Weights of a small sound classifier: batches of 128.
Rows from block 15, named by matrix and row number. Each number is 128 + 32 x the weight over its row's rms, rounded and kept within 0 to 255. All counts start at 0. Numbers have three digits each. After the name is the row's rms in percent of the matrix's.
# convs0: expand pointwise conv (model.blocks.15.convs.0.weight, 288x96x1), inputs 0-95
convs0.139 133:173131222138183184186116132142119104144100092075094161187099133135121112070129139154146152125060130138179138140173129143107116117168110135111125215084079117143120129173133111170107115130081140114186097172130095174161118101131148071136090124149125153153171109124165105137167147114114080121
convs0.140 068:169123110137122157111125159126138126163155148143140098167138171194094123156059147183113112095091108128133109100106173137151125141097156141137194129141166155140060090153119117080140133151188125087128148155176172183154135104113146124141126108172228064121122147163143064129072168111147136174
convs0.141 094:075163138084137154139125105116141170136174077097117134124169144070120125095108063129114055117167124157157083124157117111116144092114116179180176103132117142176070100136148136080125158201169101182137156182117110104134120106086165118173083118116161090139140106120091137129117161150061119063
convs0.142 081:125111107059082102196140127145110184128159149101057170132082126153110118139127128162022142125075139171110201142098115161158121100124102130162099104165125130092111133111075044129090113125152124141192145139113165120121095157148124096099107161112160111157114116103081117151186105143129155145
convs0.143 062:147158139081167159102149106143131106065122148163103158063147144093107140140088154074111124160139156114149068172151049121113133159081073097069127168134081129107094166122050118057096116126124139116185077113120127114120150142101162115109164078155154143141116097158130094161114146138152061138
convs0.144 078:066112136114111148080148150122154122167144154213116221110144118190084104151123158112138129145103152131093112182153120158088208099133142118164150107136171126115153165184101132103129079084180165110169156108102146097151109188130137144111126158095134096123159138169140152138124138142109205179
convs0.145 099:076142131086166066142171113144101122143149146163120069145174153098118154154104134155148139157123086116155088089103099090075168079208120089125115100126147136150135104113115210116107163125114157160127138130119154136114126211184149156163149070201100169120099110083097149088145092112124159125
convs0.146 111:091113100109134168089183156140113154165185125110121158180114151148112121134164195089140127093111113133109147097121122114126121138150057108174064153115089188138161088089146120115102156098121162105138133107116149087126116172168131124137103173141168096105171135212104145070122231113161087130
convs0.147 068:102151172073183128072135113151162049142122155128088116113164111166105213067131093171112151146100112146126161152095084114158156123122140165148111088158117169134159136153095106128094182116170120162128119159195120130190098123131053130106168118099085158133183166087116124112128145093150156130
convs0.148 143:092157150095104126206148119152091090119145209101116145139139092126161110139090108147166163151150132112140108114126080091107169147084091072126078151149080074081146150127135107081117097117100143098090107159158114161115138159059120092153172152100148129074105122181123088154095120187199110151
convs0.149 067:184099144128126097139061145132120152123173141064119142192150112110134167205098115076168060124086115108078119141161129102114083135150114145114112141116173131143076059158162124085117166132146146093102122119132146123099162155094123167097079124117061089140106076098175169123131139081180106145
convs0.150 098:125124069177104171149092136119086131080155069170141130128050137060181104101098178171162136147135092154133112114128160110047133119115140177108086154125098083118119168113093164108077188144133127129113121122112135154075178192131092143102138076129164131107096149145098077126119144095123121165
convs0.151 117:123191124165163129154085082114118092087146122158129122112140142170104162128127095148105140097146100104190110074045167158143104153122165106174103144074151097155190043173082139173133123158099069118173078152143136107169072125113158130182108127078114122148112125128122087160100107129106124128
convs0.152 074:098166157084137090144113126075134079134133151134099145093090171148169168135156121094151158188080145066137084132066133124083155151125139136087137149151074093095167122145131117147153165092091107167124078115124208163096089167131132118153142044099063099121084124096159168138088135110117112126
convs0.153 127:175115161061142177169132128153084129153138075100131119133069055164119111142158149115130091165134077125122088149130043103116136106094137133144130122136186138145139127134163152147147136168111087171137122121099083156117075101115135127118074100154148153096146134175090131083119222150117115042
convs0.154 095:129095157127096106122202064087098154119143105159204132144112083107155157122156174153140150146176104105151114135094158143061165095155113079153136137079167142105117116098104163143097134087135149137114122070160121136174189068180139123172127109181140101106083138147154118063164151187126147118
convs0.155 075:132113118160086056165151146164145085110132211146163101178166111148167145153178075159129168149139118180158119153111175072076141116114103094168122109100159159114147149104087098187109106149120169094120084132131136151131076145139180119147115139120131107132136089147118071129061083146186093090
convs0.156 073:110189036098110156153076087059108175101149105107165146122145183125170112085133124079101134068126113084123088179120175059136162121096126066157126142123120108208115128146111093126121137138104137109143163200127153124138142123115131167164102116152133116129152162176108131105126075101111169128
convs0.157 096:059135067167086107110067139116094141107163180135121146128101133149141136143127205159110106104161104133111086099138097123097089124060132122150079162080200102079098067160141097166127102120168135123112105098067097094141093135173112109163103113107154096149120170120192115122122175158143169138
convs0.158 074:146173188087140084138102154128075109149123100118163133066166080134170184145091107163159099130095113137083117096157111091145091106159131191102103141117134099179140116089078083165135074111111083072102128170135100107140109185116114126097130114115183122165185112068100119133162120134178124078
convs0.159 110:149146183095189168042135119195142131078147093154089139136091094117123159116121113134123110095122107116138100143123099140138093183134067097119146148132151139126175119165123148071123121090127100116106169115233120139152109187080083125111140140149126134136079141085132136081108121159151042167
convs0.160 111:065049140134134081143096076168127130173152145200111156100179156127131086137129161148088134131123183149136136115187090108117161126177123112138196173108105145158162093112134083097159116091095137104103087119182167136107124101128117094201102126089097133111199124097185110109138127145136172116
convs0.161 087:146109139101174111151070171132066124142101108108076153177154188124124145101156131188163155164107113114156115066143194129153131143121099129084146136087132109124079099138040135126104094158129200125151167112137111200124113150106194082093091118135135128124143142138161063092110078107123139141
convs0.162 104:154126102129163137191161131137094112123091151115133138099075099125107113063075125150117115093134140125169146101180134089104093070136129141182148113128113146193173162130098109109135087118099168168092209152128125130143143132158119166169148074160240136136143194124132117181131123141131124072
convs0.163 093:133088122160143176095115119104080184095172143101174120096171151085141141088136123109185095124117094160125101204122111116130098160085089091052090122132134111141149129124128189112113149140102095103136107097110132098099094087146135108147144207115154076146106205100152061129111138066086121122
convs0.164 109:098113154104167100099147096139103112112124127121129122083166091121112052136096110142134113100185201122137187110091135198081094136100132148171107114060165127120128087132102158194150115049062145103164184176097145162122125102119138102099082151107120071110140151109125145170085122095139137127
convs0.165 099:095178124173173158121055123143112132098099208147096175140096203139077093148065169125097146105069085163094111072110125108086103063057142091140138182120120144097131109165114132129106142104150115117141159138100137128156091161134163110109128099123098163101121120096082158137182151133146114156
convs0.166 108:129119133113128148133145167145084113144123124114065154116069118127143190116131168100139158162109052116170156114116072095076132109115112138138077208167114109097126161141131131190157138174074157099146161153154126117096133085117115161134069118112044112165096127100093116201111178114077139132
convs0.167 114:079130161119073114158112157105140149082171154155107161165146125121136102119133159174156128142162111133146099152172163119127122109115123149159080105148093128124113136174135139094087143133102189184093081172116138111086094104125163083158108187079205115183160118140162165153126112139196163033
convs0.168 109:116104124126194122120153075083106078158108131155123108113146130126110073151147080117082154125063122139105147076152135137059085165093126152110165151190092175156115091154142105115126093121125157151106073195143135183129191135110102128138138109017087140148145123125114151130135128071169117124
convs0.169 075:131165134076146128103159056107144108137052117139116111106144101115204126125139108102163126205117160138156160136142111128142167082150131169116095232040163109083135138117149095143124133144146101147138111168098142113209124193144089150111142110097192098155118143133141099096141132141131125148
convs0.170 117:121175035128146126155137129142156115111077116137063103134164211115089061132123092128077139173137142121097071090099109107114114171114086047131190162090127123116112120141154135113087158109089106142141147111167146117155068093138141085110109095147151170115135187150108146156115167157138081134
convs0.171 082:205155094159128118100138102093061110142173150101105145131144136129174091139099191109148174112188049107114166084092103108073169143142126132119107122103079154130165154194182144131126090161115096096102183136123128110122128151115103112149093147167172149126100130115106118169094063187131145090
convs0.172 118:172129164051169074078048120147146115094148138138080101156142129097139046122138115136154112134137107113100073123088130167109120109132101111166128146069106175074104106116143158087136140074133132171151085100152091204113132157122142099121141139152133158092155222130160124147123145080151133140
convs0.173 136:139184126101193119109082107091168103151127112104104093145136047089163066130094115165179179136107113108148164087191085185155121129143110135137144200143165101111138119153119114051098124106170097082087111136144130174112102173149106187145104140106144106154129167123148112121146151066113128150
convs0.174 092:101086073135146119144143156106099117089102099125087130118130149149109149150185147132121136102075138092120094100010079187164136140095096154113087104146133100140098154103140059142131149081185102152119173180138153172161176158126154153144151077121119112132166098120118175075158108137089178119
convs0.175 103:115130102161144104183118139121119184116143192100135128139141128199136093132125123118126098078128139027171157115124145124070084115069121101116117138146188035141129108124154173136126135114119130130109076191164128099143111103128148141064096132174101067133153163080107129108165145154154187125
convs0.176 113:118075126087151093095141137164141121138155145123138157132143091128095088153118150118136129123107118157143143037117104112149151146126198138133096143079180100106126109208139156158130132144128170137062136114075096156122112160124132128120167107118161106149217107107100074125154053181099091211
convs0.177 079:171158136150154119071127095121148091144050140056098096149127121180134152150127204145079133132113145088151127102137112136116117123125135153102095136077130141085162135174083143154088180111139171117075170106107117115155113123203145114152160114107140214158163096141106133140091049177109113106
convs0.178 123:090084151120127145124101082092093098119113128098101052110085114162058122128099146087198154167143183144179124107115120154187173061104106123114159141111181073088096153136142124136155106093067122152111123185125087113124177108110161125117137143154111106112133105157114114114151115163176086052
convs0.179 074:122134146121119178197108174162095079073117134139138156155120151105156100139135113147115130159079113121080126113084056108110125110074090070151086112186176154115158115098155088216154180121138094152125134064123124093152114192103161123121103108098099113130148090114147170135142138136130210113
convs0.180 099:105150134124124151173150158107083095190140080064170134122071133114147165080106204183129112121167131126152125105171179177129152123184119122075047124174170135124122128123165110164099116075113123126140096124166104138178180150083113115148164163132126107118154158144116114144062118167126182141
convs0.181 097:090170087163081177160053139062089137129164118133085134152100194133137177165112096095127119116110166144090142129135138071108098164124129152153180148088134121079050150157118106133126154110127126101123111132122142189171097138107211077178071104130116119140116153155087146133132168114158096146
convs0.182 127:022179091136143145131170154139115106106160091120171124118134105120088103109153129125144152100153156143145112138141162138116113100090125067174153142056179079142149138109067100205151160104063113104161122097130161132127109140078112141112078148166058107105153166119137099155138178073141131144
convs0.183 070:119124121134164110106076093139076145089121109148211146204118170120094144087132182103155123143118157173129183189098143100175137146089116164133125111118176142084154087218086128120091131140145138183097130135162126147105133113121154060109164186140115075157120087156120092133167140129113163118
convs0.184 090:123099124116136123144075136102140092209107134101106092106086133127145083107125165173136124092080155112126149184117121177107077182141127097156076165080094131119146109102148160102123190111061036104124159127092157059146119163126094152096131158120113159150156160139142169110073119071096112130
convs0.185 087:092141092137152113101150126156150105065189186099150128100185145122105183169092165131073173100098116107111168142158090132103089132139082108098102158114081156142111043120092128130193142101136132147135131190088093088164137108189083083088126131142149127061127132104112123176116108145156097128
convs0.186 116:085166148120171069140076066054119061081122154129110048120113115120131124139135092129121110121082094108138082152104165064097146118085110125127138115129138135085131206120137118090127099098140119173107135116104103146069165111133121093111104135123112189136086158153069083095097132078172116163
convs0.187 122:113091146074096179129059151126109099154085114129144113140114118107133088062159136159174110129169090115067140102183074142189160107098059144116135114169144114097135163154130111101103141105128131117124068103171108143145069154126212103127170147180072131142119134101147092128115099064121097116
convs0.188 092:093122083144117124117111109106098160123088135227133150153123121146105094191176126090133033167134080103133138115133134065092134128190162158167115142144138106151143165179152115181147123088124174096131153097130112141093136117092123195162153140075102112151071159202111144126113136147110153151
convs0.189 101:154108136212112086135116052122154160162125124107134091125083114128167091133072187167142089144146056142094099152103065144117148102154149155139125121093108148132079131123064127176092118094090100101143118131093177172084143094104144090157130102084124082168082131116130114119076101150178092151
convs0.190 112:072103147146165125163081150142062138152123138131107149131150134063133121074173115085134101108143112108158159098153121153122081113062070101177151118125146101107107153128073132098105179080130083171153121157071067096101071196141148123176110108184110087139133183149170126116157151150123120120
convs0.191 071:152106094165077105111089120166163150143103117152138081141133173145120089049090076122175178144193068128141149143148071128106130142083132104126152159091085130121070158106115124169124162125093159137107081205119153117175064095104101143084106119101122107203151175120115132148116135088128124132
convs0.192 135:106111088119134091118134080140161100107190150141121091107077135163078162167137094112113172138131133116094204139141092165045121129111147163139151139139157129146068139120131200140134111130135136169199080131141091062125172118123202093116139118135096108175153140097103085092137172116181085120
convs0.193 097:088143128119123094134137133152127114060111056143099168169070121154147141093149115178139206136102101158145048132131150132143066188148092157098108139097080165077119173132149162130089127157136193117137150118177103164165059122146112141139109158161119175125155160140108080103117148142187123136
convs0.194 101:113054103155112209177113124154130153142128078167140110078105123135155114175102128121136172199154156099164147128159085122129142134144147120151110187109163119123162131156142134148161112135129169149100177130126129095082144110125130138207108138126065123118147026146150106158177156161155105053
convs0.195 110:153151083093190125112165080095119173066094155112087119156118157106128029108084120074159104131161144133098171150100161112135138134101154096157134129095081155147076109100110109108165116164125172182131137181113118101156119138120131156185091097148165118100068191144120135186155144144125099168
convs0.196 070:097115078100185053142121152118117151158095142142106132088066152092098055083085158119086139131136127123070168162066096158163145155180161075100144163132082109130097138130158106123067081132117127148133077103113122119197101173145184111120079129145140089113145153182116113161129126113100129138
convs0.197 112:084128109178084097151105106114053080145152086109150117111054133121134126146162183110112090162136130139097122120179162118135126125152131198086069128121168099141163100108120078175144088089130125179095132131129137110115097130169155117104144214066106143127094196103181111086104113102147154117
convs0.198 074:144118125147072116155121097116167138154127104147113149132200092147096070092161102127128166149148087131118135193092087107101118092109131080134167135097132128130133162109196113144158148101188145164159131177119066051119107170130136192131116066144118135141107064130189142100167164068119091135
convs0.199 114:186091076152105132139161101150144095089124109172119121106138095089135093144078148199138125119149160154141121108116165161158092088159116183183104076120122150094125121114043168139104166102116078158142117140144154112066124125125153091206170090096119190129139177118144128180087126171140092137
convs0.200 106:140176141154136147133101128136083142129096171168109155137092093167145111051125124098146149149157203131145182093113122151105120230130095086132123147115156134113089143156173074135204054152138143142166130146132099155095123172146107112143157112148128099155129175085124128174115177128076189139
convs0.201 079:120156125114193122133154107160156176094137125124129151146151168175175153105104120157120182141131165114138104151071147117138092151133115064162158193085189092163098074091119149120196102114094191186065171125141130100196125106115117140131174123145162151128139169120133111171119071120124110081
convs0.202 104:115149107100110113101153103155111124118182166166182144201095128138144160141113197130060148120126142170077095166109125184034106174133165053150130122141137116127159138101164096111151134124076136120134102169176110073131151113173154096166099119086132130168153146138137102088150186119156129089
convs0.203 082:093112168139089153137087147122130102107093129076121152104105153109125125154160121173151119159109128098118080098145145125105175082070081158109102135150155132114191093171230125096156160147195120110073111155154106132102080155140063144074151105152106116116143143071114148118172121090188169151
convs0.204 075:075092133081168070093066083176136116085085152131146095146123106190062154066157122141138106139079155179138096125096114116146137077091091129116146056161126134144114122106130097150100112125166131134172190143078098112102136090101130086089136138199150161144161100115123145120140148099152169167
convs0.205 103:135133085109138117099122114092104212108117134116121129157133097144084075158139122090065197146148114115132095126057086151116185148071103063079144211143158137135162136163124117107086149135149106081148126142063122158132123108120120145101050148140139078122114156148090081121151168176121151129
convs0.206 117:136140122131148151162080131145136149111127057161133124113127090066079084108146088066093157129178156131151063124118148135138154146119106114147219109135084090164130115163150129103128114188143068103217101144155096127116139156099187127175124109128162112133175128102138116175133153157140101203
convs0.207 140:103081141123125140154118117130120081115193118161110141108119170112151096102111136159119142159169122076117111095200135108097195141120113126080142161123134072058163137152123094102099079147108149110146158088093163096080134041110144101171071171141102147150119126145182094159126187168177126171
convs0.208 079:110101103118095121160128087150131131120146129128114109151107076146165132122153142170099133153106106164134083201031137089175090144116106109127099116167169159085132144115037073129128110107093156067117135132079124109106148079118135123080158142167087123196132135132069173105134131172105193147
convs0.209 092:123158068177105131136099112136140108124178108142131129130075140152115099135128106172076154114110117116149117152125115152178173138157098141124085156104092091138139062159126133148091172099087048129096077115070136113116115109156119142121153137143103125108118070069133132047054111075040114159
convs0.210 094:059118119128096140125142126188159121141164114140113092149104047101108138087122086154199114107126121117125113114125114148110116108107187141093169185059143141173060135064094046119127136131114136110152124149094132128108108187124117123223163139125134156200105126137115173151101129116104125103
convs0.211 094:146080100149125103103123157090103104141096125081088118100128118138083154129120114112167122103125107193048092136051103176131153139165091125164141159107138094159137054203155139085137158145135068193126103186147160108130143158119131176057116147126142123127183102144122098138154084086106125108
convs0.212 109:136112188101116137143094137124150161183050107103171068105093143087104138150117074149118207147065156189119116135109100205117092075095148142118102106120134117087143141121162125076146070113093109153115131153108095100172108116095135141127091172127090113103109117134114132126070169180127068136
convs0.213 072:077089085078096106168156085089104118081124121129094130158107164123087144138131114140091128074109177127132122061115184142114143134108144124086166163118139094175107094084133173110153121189133166140110152192106085186139137122084126181142085107058107172156183157152193141109107116132124100136
convs0.214 091:099134063068140145137134187125126113164161178082112165138119146080141061141121134106135145133156190132118113131118144092122133128154054102179171163131143123201082204188180125174121078115161150189118122122161090140139147132069121125123132088132190117113118135161142138173124157165126150126
convs0.215 112:146179135149152116107118117120126111085166176119156137148148160100098143042090242165123197118154123135138126146118114138092113136100052080136117099133129152156131055083144078107161151182111137123151121155113082169121111087151124092137114130105170061135152091122138156119131160099159089166
convs0.216 098:133170131204126184146137168145133074123153133109155132104177135149135155162034162102167119150126155137098138116122095132147174098149089103128144165140083140071175073081144104138102112147145120082140122143077097123065120115052162097144087181166133168103141180113152126128097096164154162150
convs0.217 071:135127136135104128136127094094092134119124160106122109064094125136082130103056183112210175137127128137151102125165164098107162125205117111113144165128163130061144123171184146165153070083139097129109171165106118065134180046121100122148090189157116170155103123155162126139130150138139155144
convs0.218 130:120108154089184078115169168137142095100146128184139160153118177161076120113108154155157141168135101120179082106146129081100159158123172099087161098198174141182110098152080102099105126161164183140079128106086104160105113132091188103160134135125126070176147140077152115135144164141151184126
convs0.219 096:128120145088110155056100071155110137171175117160105120103129109161166098156119084168095136084153101121097091113175079145140163077136132111184182144139170126148116146136151107092212097152120145118115074114199146115101103120106111103119132121077138110114136175100099182056170167176144102127
convs0.220 108:144094094184129112162077121158086104161136139134162125106134153138060166115152090160106124110115113136155097142136179123148113140147120125149125084088113180101109114083224094075115158133082137149130160193202134120078148137057103168071108091132116094150097175100181088138150106151135127131
convs0.221 120:162132120118101130114067140118091104061114136175129159137169160134076168164170092144118130132135163067091064122086152134094092200129130074129069124138132100146108130120155099134119164111099108034191103143149102133108118164148153118150120095174103103127113166131169093180127140163098195149
convs0.222 097:180132084123126165115099165140182091122172159138126090113108171125131099181150119100103050121146072106155118143103088110105151141139120125134121114107169216122079112134125190144115150157077105156057121193146177161087157132154101125162101128133100114158135083128181146153096199136119081112
convs0.223 058:147149214108161124168148185130127095141084138082113122095140103108159105101151124116151157116141124162121111110121119113174151162140139117104126082167111158174115153174112167081163108109199060101125164129158181141173208123134152104125136123146160113155045171146063161168156083128113148099
convs0.224 113:164116089031107104096107149145119145094115141159133119125082087106072164164126126162109091091128142119159137173099166162144115112126094069135091143128165099114149146107104087083124120053070127100055129125182126208179125133142154137096159086117176122111079127116097167094168145147150113116
convs0.225 087:109151051063149173182149116149127171098112073184113124157086162128109118106104113089115106171141136137141133153141080106208148137116130103168148166137163109162103084137094072073155095158117114155096086143053102130134071137118163142173113186112130122107124173155080173113105113164129136130
convs0.226 129:151143160119150089093181133113087085105111107150080080143087106107162152162134114065097154170138120066158102100093123074121102107106142102152091145098127155155142107182120077132123104136123112104123121132192101134109136113128171064105136236149077190074137165147131171147133112111079117152
convs0.227 103:122124107140146085149127128130148135123091154145074146122091163095100110188118131082126124097156165137098195149088110161120136144121193119214155151109134136079058170104170148118147088192118173147114156172185089087117105101120177089081131077126127190172121149118118134132145158102188142133
convs0.228 070:143119135139140141144074106150129140083076100118108056053108135087098158102115101136069145088130064111114151124044114106144075117131065088104118147085152116167121085160173127152178108087159094091164137168090082132147102151116133103117089152079120125073168166125161163137101114155097138100
convs0.229 093:102150060128163139099117144136110178079126099104103073114200136172095098091098072068139188116143136104149079116091139170106164134073069115063138103097124142112116119093133107121117137097101089147144161116129134132125099136093142156099064178163113108118160084162059121163117091169103109087
convs0.230 113:151114143183151106102092149228148134150157106174175106142136062123097193139129144061069080175131181103149157149110104091160119119103120164140075154121158155191125132128072089138130126082121104204152111178129150129130114109137078081114146146165164113119090161135124141114107155117131142150
convs0.231 142:168116132117124083200142090135134108106119169144129098123114101086122103159138104132074196153029144112084175100134075146121107144133132148165146168154139100110166147155098144154167112080105165174197141102137124121130138125104212123099122082116123136117189164064133147098102153061126108133
convs0.232 098:175140070171174141124060134102126139106086143096111164228105114206122047160119154134106079139112110116142088107153110149114126100076114126119094156136141158138143061170163174123125131108142082178061148123110079121152109134141145124103134159124118105108142116110080138140116170172149158069
convs0.233 095:159122139183180116133130163160130126108133104075135100140091150162168189129111162119200170137139115192113096126136122173095127107095114101115146117181113161166137135128088092165081109104074162121071111174147085109164118151048157152133123159106144176091132122064143139154184137158172142185
convs0.234 119:039099149166194091118140091159136100166128105148102139121150107107119126115156123088191125175092167103132126147155083111173189156123142087126146109144081113153193094157132104163127168109111101116069121197099142176123134169122116138107124151129107083090135174119086079174066167139124173122
convs0.235 081:128095071064150128193119087117145077086122116091167123067115130109130109109157117133119116080121176125109120110101078144159143162153110106152096151083146074160093186103128145130100166092134129158176145122123133181126099184086108126093200080141101154115162096147076132065179147089115108087
convs0.236 052:167112089103162122112143166102136137137147164093076162149146093120156086141149151177096071189087109162212147137135140107166152126114190147204120090113137118138130187104155102089073110165142148101139178127091147076104104136108149097116089141142137120084143158095076131059128074138121150090
convs0.237 108:129149141119147125159100174127051143070089143139129167156132127058073080116150127093112177163119151129117134096162165148114125068131074079151136093147141134169127136130179097143129180162158132120167170137104096119059150168129095122157115085139123103093158174107163096167191111174095196137
convs0.238 083:076079106105069167120080139125150128130131121143111088075131125086135094103156107118203124051171156133175102152132155140141072106156141121151073095105127154107087100186157040087143122147156161153126188098153081118134141103124093077127164181112109165118126167120115168103126143108122151085
convs0.239 071:071178087173134155114094135086168147169105152167117122110113116082136087142160100109127100140107124173106088116117120098150141102196171107150113148074149131126156146128110137192087124114153148086098119099144031030091068112112103137090127125110142153160135162093082071130111102119133170150
convs0.240 096:170145143114184174182144137181110122107154180126136107105058084121134187112125113161106196133145121122116161157131094130085115110141104073139075128131111107157125107155167112130143167129110172097144089169179128187127126145101082115172146117106140147101139086167098171163186168126170074204
convs0.241 086:143106142125091115097112140144130117128101091097125098083134052108096089113112117151148136104102181173135073070120110159127155046117138132131100109184153158110148178077130108118117182132086072097088114196170110149116135100148179082148110145120082150105147125151140113108136118156129042052
convs0.242 139:116105112111101118060079108129153173154106104154090089138058131162079114143160137160107094195143084139121154183144224121069130101108118136152134148149187092191115126154101139145173158105137100146115226073153137145130132113176093151135122108145160117131111128122168129121171100114101112103
convs0.243 095:130148071100094211148090153107128144127087138130101130120095200113068117168106151106090112178102107157087089082059154097157129124108102157137129154140073208071073125103132117084132103185158113113111167136149120145133132116140171104113111096180115109118105105065122114122101185152153150141
convs0.244 070:139157086108215221105117115102114148182114087153109107115119122090127146144178117159132103156098144133115071157149167151118111145181138127139183160088141050130095085172151076060170121132117099123131096090104162179137099113139098150137140113064170145145145151095118159125121138118078088105
convs0.245 081:069168137119103157142094107106147115130125160147110137110104115133115166128142120080166083212178102131088172149148156055123153176135176169164094111172159088181128151062136093109166142156199124136101171106150155138137107111166142161182117151148159156116124163186129126090062150142094133144
convs0.246 079:169232124111151146128177178078109071125170175133089118109124107165123199153103116126174161128135179149062170124166128112119145114108178181165168118114146137198143105118132145159136085069137153159122119133113108135155086181168136138183099102113144148090127146116091129140129105151138177156
convs0.247 101:098089142121075105139146101053110074183131085098156124129206091075111116176112132135054154159143103125125137154169098126142173169208101126141090182129150170156125155147170094072108173186142105114099160092153147099144150137138110126083115104148125130115122106147107131089196154116121142143
convs0.248 067:119135077146115153128129133120110111108179096110146120121137136078164123096160117075110174141182126123122109097130156105121129156162153148164112101114167176109174157135098140137161084114107098100184131107132159088044184203108146070174092105043093171146131120107135110131060112100152109060
convs0.249 096:165159164155144163140123178121092077101107149102141119116171112137186145126141142099091107128171098119130156060146097092105176152127154040104124114144121138079179132144103099096154134116109124135143178094091161096094147126073175116169104131077090183071054175100181142115092129106121106103
convs0.250 117:084110067131137125075074114112141095099099189120134161101065126184130128135092137100129091136090110078104101065102173164137087126078107198162113078083152134139128079113131135157120118109088106137150143107156119150044090103137140109158184116086110112114154130070118085157138164156145111078
convs0.251 096:136128092165055107152111153072123138127121102163108158120110113088217134060118114126119144142107148182130133149082114144112179107140084091143126117095164178146143167142109137130094157063159135143104114146152105145115090185121154250157142128196118079087141110149124163102128141163121141139
convs0.252 089:110150113141142103132097110101120068217107096108106136085123157165128113158124145134164111181101123131143167119138095122181107132151083132139089103112173158186093147124076119122122088181101103189169137121139179161203128095085124139078114062133138110146052109089105178126116178094114095129
convs0.253 116:129104097117126127131114174123135158156127109132144084156147171133180184144149176172103111205168114155188101099163163079088129183086104141221127099097105066116102110176151173109116119129142166168121106133104093068082113119176112138189147116123150127099136149089156170153084121152140112109
convs0.254 122:084194151147165085133087150082082167099126092117195106120144120143188142122114114103110127076141112088162140118132130127068166146150074103093135099114127059144087179145114096113106204133145132118119100119161122121150093046117140106094087132162067061108117130174114113110120168135099130085
convs0.255 075:082173191115133105112116073094171118083119143131143086098123108120093081197095135114153186131190119113163114155092173139129101089145142079120113157130172064176154092141164170121096154151122077131124122174152060103156173139127125077165131129090129154142125127123155120180186076155150152154
convs0.256 100:200118124137104089148111193108113121103114135106104125148095052165149119112139075091101136192088137072123152098147106115186098081121089121063089138147161154127097147172134048119116148136087103157104093139105152159096101135177085097123129128168164153165153190108155099138172128160160166133
convs0.257 117:090158082063106163154096174087078119142101189084125111160162055132157156201166169094149107139124138163152112116156148151134096100184053155105082094130137072123129120145122081127164170152155097140162096098164110121087128179144161136127137174141106139108124168089143077165133136118144165132
convs0.258 123:172117151106136111146119155119126146095067115177143126120137147101133194165146181126133169116197184136166091080157156094160161123101163101093104144089169098052142130116121168098154071128107171088092127113088126078076199150145166130114114189125088150142118166119172132130070123157141114119
convs0.259 099:079115147117161105114181145123103062125107124140128091161141105088157196158124174094152097125163129143079123147197146144069160114163160230152081113127132143171157104127164157109103110063131095120106118178171106101152156110104126133158084119107128147184091099088125148133128136096177185138
convs0.260 097:121149161144172105124085144128154125141112119150102116127039109152138144120174183150064090121116131104107185129140062153128106127178136127101154163107153122185119138128174128194081177159078127159076161146089103096096127142121163134219163141101110090130151112108139112170152163115110089059
convs0.261 133:121093089182148190149147114159084173144137104096183140120125103107135109146114125106106133127136085106132156075146122118093157156141057078134113153129116147121115108127158123119140090046064122181135189154123136137135121201102109156109156145089118125147102076150066119179091224126170131096
convs0.262 109:073119093112116095123154125149072149113100111154130152090170154115123045097088108083137111114163160145106107138143183125131146154126107121175147113114104158118048101106152106121159091111131119156072128200116121103096081112071192148174120130160119143118107148058114129193151166110067072134
convs0.263 116:129116108118176085075151111117145123081103108083104127118096101073148137110069123078112141162101180135136164104133192184109118141162135144161137099069065141133077136184105118104099146168095099104118195098148132174062122146117127099156170086120175094132097140128136132170095163196110094162
convs0.264 087:109136080180121114086103116153091170078152135135119129189094134152115161132170162151164114145200156180188104124112133150145138073158183116144130178173151177186158121177100073155140160105116130160087089094142074149113116157141129129090068140124076112149143175116141148152150134170089122077
convs0.265 083:138107110100106145181136111165189136054165141075133096063068127110102176125143132136117110083058132109118136185121098078105143123122118182120132160107139143132158136129166157181124138134100113141140137099183116187044139123096115164121208129165113082153144135133113120115117071105115146066
convs0.266 114:139129158131126105144096076173109098186110129094059162140095126108100128140142108093127088149120160153141142182054148114135126121068121123145154146154220106204084171108091114128168148123097088148102106116163196153165127186140165150092158108096093100176100113104088152137136141142102123179
convs0.267 136:113095117053136130059159096157107155112141073148147105099056137102121096125100150122152164122139051122114125170098127134056128110106110173142070089181120120104168134097131115123135169152126121106120083183168157082124114171108086091160174180119141114137176119121096076177173152169127133147
convs0.268 100:156162118108107072088123114158148120146107157180082149096155131102131177118101165112184120157129100102141148101122116110146169158142121088123120171174202103144077164086083123082153153150126127095079086204159137154218114168077125167089127116121149116140132134070075135122107156125131116066
convs0.269 113:085165113117132189134048114136076118126120138101069157152070125197142189085146083068135106113083176136114183087155130120080095155096085188136159121106158094102111098155158083129148121133148106160109156154112137160134091142142149112197152196125135101120159158117146128115160148107147136088
convs0.270 122:151100125087110126086167092087048173147203091122170104110108138130088128158111172129119176137170097161049145103139140167084160158115153118101121113123108133151116086119105110102138081096126109170161151198140155108113101172167134173071095165135172120153102138147153118159107186092158115175
convs0.271 079:147102188189153137112193174124077134149133154163116096105132141153143158168222183166129144133165137131134174127165215156113126097177145123199105125106146130140125107107102130135089159164091147173131076095125137172110125073150129174132127148196143142144083109130125167142139108145146077115
convs0.272 102:131067186150102142167093125196124167106132150110131130156109119155115154145135101115106130115137045128100064122125117091139083061077136096140172081091119126126128092141161114137149200109084085116184084156101103129095125150101137125165144103111119101191084140088215144120178159123134156116
convs0.273 090:081146117105181079146137123133040133191080094107142082062103127113094140124073140146093174110113120128067096106098121077139108144126124133161077111116156114131164132111115080132101088051168089163111136177125112168101140148086154071130094154101115130131139152167148162067143092149114124083
convs0.274 111:122087129128158146167064093114146098134118152148057167106114135137123160110164191078203143154125104157145174141165114106107112157091082130131103128153076101090163176151097150148102161178151159116172163191148109116118159091108074124122125126097054140190153165124105127197115137154103102120
convs0.275 068:147101171109148158145158091156166123131102149102083102119134115176180152110122154104165127121093121115119133153131103163098145145203132135125082130120100064097191055132083137137178151115079088102082125089143187138148156101155093206142170141117130101122108131177207114102166167165149133170